A small self-supervised image encoder, trained from scratch: 2.74M parameters.
Rows from block 5 of a small self-supervised image encoder, named by matrix and row number. Rows with one number belong to one channel. Each number is 128 + 32 x the weight over its row's rms, rounded and kept within 0 to 255. All counts start at 0. Numbers have three digits each.
After each channel's rows are labels from the 100 images, of 14976, where the channel reaches its highest value: "top examples" is what is common among them; "colour at peak" is the nearest of a few named colours to the mean colour under the peak. Only what is clearly more common there than usual is listed. The data: small renderings of single solids in any pose. In brackets: how many of the 100.
# convs1: grouped (12 groups) 3x3 conv (model.blocks.5.convs.1.weight, 192x16x3x3, each kernel summed), inputs within the group 0-15
# convs2: expand pointwise conv (model.blocks.5.convs.2.weight, 192x192x1x1, transposed), outputs 0-47

convs1.19:174126067107150119114097150081115165156145102177
convs2.19:095120191099098148136121043054078162037176144096141138134171132096120135112106146054144139141125099156139100119101117119112106168138069155100150
top examples: metallic (62); blue (25)
colour at peak: white (71)

convs1.98:110121117183130137121133050129094171167163118103
convs2.98:150101162136113176155142113132167120179198120099170116126112135151013045139089140121143149128124131173168081169141077114073113141110143116139170
top examples: black (30)
colour at peak: green (39)

convs1.100:137155146100113111161110047163078161159144126135
convs2.100:126103159083101193123109134142142148114136101194112155124184082097084253145099143101099117176093152146105138150129097141128093128046047104193106
top examples: red (40); purple (28)
colour at peak: red (26)

convs1.50:112090145111111184116072123122162091139119176175
convs2.50:112125171113117138000088120104104186094161179098119083127108166143123174129125165137127126115114112091115120153126098124101113098105147135191132
top examples: yellow (45); orange (28)
colour at peak: orange (27); yellow (25)

convs1.104:107139141156135129093120055156108161194153105105
convs2.104:133156152157148115141131101169138116087136115145127081172109134145106046124145108130123125114104128075146165192115069128135070168128177147188206
top examples: green (35)
colour at peak: green (45)

convs1.30:132187092169123107110081191101100099139122147140
convs2.30:163154103182127115105079159110147102139131103149101144144100125134136095091115080166147173076108067146135106162092151134121114125120152124085154
top examples: metallic (65)
colour at peak: black (38)

convs1.91:123185108200102086114111092148135142083134135151
convs2.91:128116155101117235084145141072078141231166179122077107146108131077128131136176141149099113169127177112160124127134090129100087055124166154087125
top examples: glossy (60)
colour at peak: white (44); pink (32)

convs1.181:134149126105143154112148077125117084096213152109
convs2.181:149112075167096144139132077167122158116168082083167150145128161149097154098138144135130138111132127126161119152145103080120143138075111155138148
top examples: yellow (54)
colour at peak: yellow (49)

convs1.105:143092167078073132095129147206129127121141125142
convs2.105:132121164145126155093110188134176107168126102149131104165129144230115094140105129105063129158160116114205151101112105216119126145069174150120176
top examples: red (25)
colour at peak: brown (59)

convs1.25:164167117130150101101102138050137168159128088149
convs2.25:140129123132143127150123206085137053141103092177087119150120109085150113080097127086124140122118117083120129152163135101194143176087145137168126
top examples: metallic (69)
colour at peak: black (93)

convs1.108:164136118117123088141127063102109202174136123124
convs2.108:101170161107146134098119108100125090135114107159157143135103140118059102149200134151102172108086161178115137046145108096137095141114103134108196
top examples: green (46)
colour at peak: green (50)

convs1.167:145136113175071124135152128159102071126186138090
convs2.167:193111144132136084125131147148128151179111136079151152112177143135130185199091102098125082107132106183139134136109143126161128115121149123130103
top examples: white (61)
colour at peak: white (31)

convs1.101:062134149127104134176146088151107092161181129104
convs2.101:119156104117134158137124076130140126140107128129209131109129165072255057124101100113151121116127108143093121097132213125140158097130077151132154
top examples: purple (29); green (28)
colour at peak: green (26)

convs1.111:122078175092096184132120137195098122130136110117
convs2.111:138142176111106139109112119158181116209158221165157094118128146118151128125132125123145120191144191173154132073161063108132158106175141207150161
top examples: pink (27)
colour at peak: pink (34)

convs1.103:134118164108188117106091083142079134110186139151
convs2.103:146130064125118081141106147115108144150155134137118150084151118069255068120130130111169113095123113126131144117122231110137174111098078113134160
top examples: green (44)
colour at peak: green (39)

convs1.110:134092175142135172128097093119083149131194097104
convs2.110:141153070149110228071123104125116169202147242120113118143097123103119000125139144145163139119115099087150145121115127150127092128171147135108146
top examples: green (28)
colour at peak: white (50)

convs1.45:113146111155102194134069097166141133143137070130
convs2.45:108169127165140125126116157126123144122088123126097136157147145097106124084169147107092134056096126155120161124092111089085095138126093133136074
top examples: blue (28)
colour at peak: black (54)

convs1.59:106116118065207137094129122177153144106129135109
convs2.59:144184080120099140218135118103160123142126046143146137099139109097106111120151114099092075104140115112117140142131073120117099195105120120103125
top examples: metallic (60)
colour at peak: black (85)

convs1.32:116107126092174098162167149128203120098106100107
convs2.32:101144105095121176113108060111121142147123120161148104140113111227171060081085145153100182125179155124135150119171141156140149131106107128157145
top examples: blue (33); teal (30)
colour at peak: pink (31)

convs1.172:109135187107065128117121169121085164141166141093
convs2.172:100145124087100115139128141088138084135097119133188168098185139106131183155148145098087123145123164103115115081174138140139147169130123165069187
top examples: white (53)
colour at peak: white (88)

convs1.160:193120127130121111121140140077116121121131204076
convs2.160:142138175201157124114132119099113115154177131108123131117128121123127160174148148157116132104146134120193255100144096117108163138231145130059106
top examples: white (67)
colour at peak: white (96)

convs1.2:123098111222118143137092082154099145146126113139
convs2.2:074146138142145098206084121148137177137110129120145152160089095089122142119108207121116120187103169127104197160124136155127087108149079131053162
top examples: yellow (43)
colour at peak: white (43)

convs1.9:091135088187096166151176108102166107148120096113
convs2.9:147131142158146170095117149098133122120086128094137167105099091172115134098105164047110132122151180139142145146079154108122095107079149101134125
top examples: yellow (33)
colour at peak: white (33)

convs1.88:080121116139154142119154156142046111149098177148
convs2.88:116172152054183141079160144150118137168120150130149106102153169138165161174105118139139160146111052135106116148088147083121099099159119135076112
top examples: metallic (62)
colour at peak: pink (25)

convs1.175:119147091186070132146144135172111069110151151116
convs2.175:128065110149146130133141101147144120135123174120117136121150127115143140142119122099117182148149122154167149110158147118126197118171099106106128
top examples: white (54)
colour at peak: white (69)

convs1.163:138130117165065111148192142120153059131131129111
convs2.163:120134120161136200117159102132127129169175202152148122087153159065182144113124131132114138138085112104130165090143110123111148119134174134125194
top examples: white (43)
colour at peak: white (28)

convs1.161:148177122097124115152207097114151127109095136079
convs2.161:104114058135141181196149147133139133155172119021119129184135215102102151087098085127122158104106107125109111124198116168117183112167091119109136
top examples: white (35)
colour at peak: white (74)

convs1.47:104117100143211115178102162133116090099130109149
convs2.47:098127110143150141140096127101119093148090136149129146176148156149081154087106106153143145138139087158136143111145175148122123115161180167105096
top examples: dotted (38)
colour at peak: black (44)

convs1.84:074157099173153063140121175152116119097131152131
convs2.84:157082118159118100113132146135117175122078177156106069119162105100140141192088145137095183177121108108110102156161128078108067126142127158111168
top examples: red (25)
colour at peak: pink (27)

convs1.165:185116117109122139117138137070121118118125216103
convs2.165:115134122080108117078102102118100150088116153133113139172070133122133139176115103104121166058103106103098045128133101090142101095094150097135106
top examples: white (74)
colour at peak: white (100)

convs1.15:129156105103225139134116109168121131116108098092
convs2.15:126120135136211095202076122122099131123128146083115110100129122085137063130123138169158146041105129138130130080084070086115072138085173088094083
top examples: metallic (71)
colour at peak: black (96)

convs1.81:136182076159150084111074154107127148097140164142
convs2.81:125145128138117099134090082122167103130107154123136135099064140134104125100106148097082121167150165098125143124170142128067116082133150100116161
top examples: yellow (28)
colour at peak: white (61)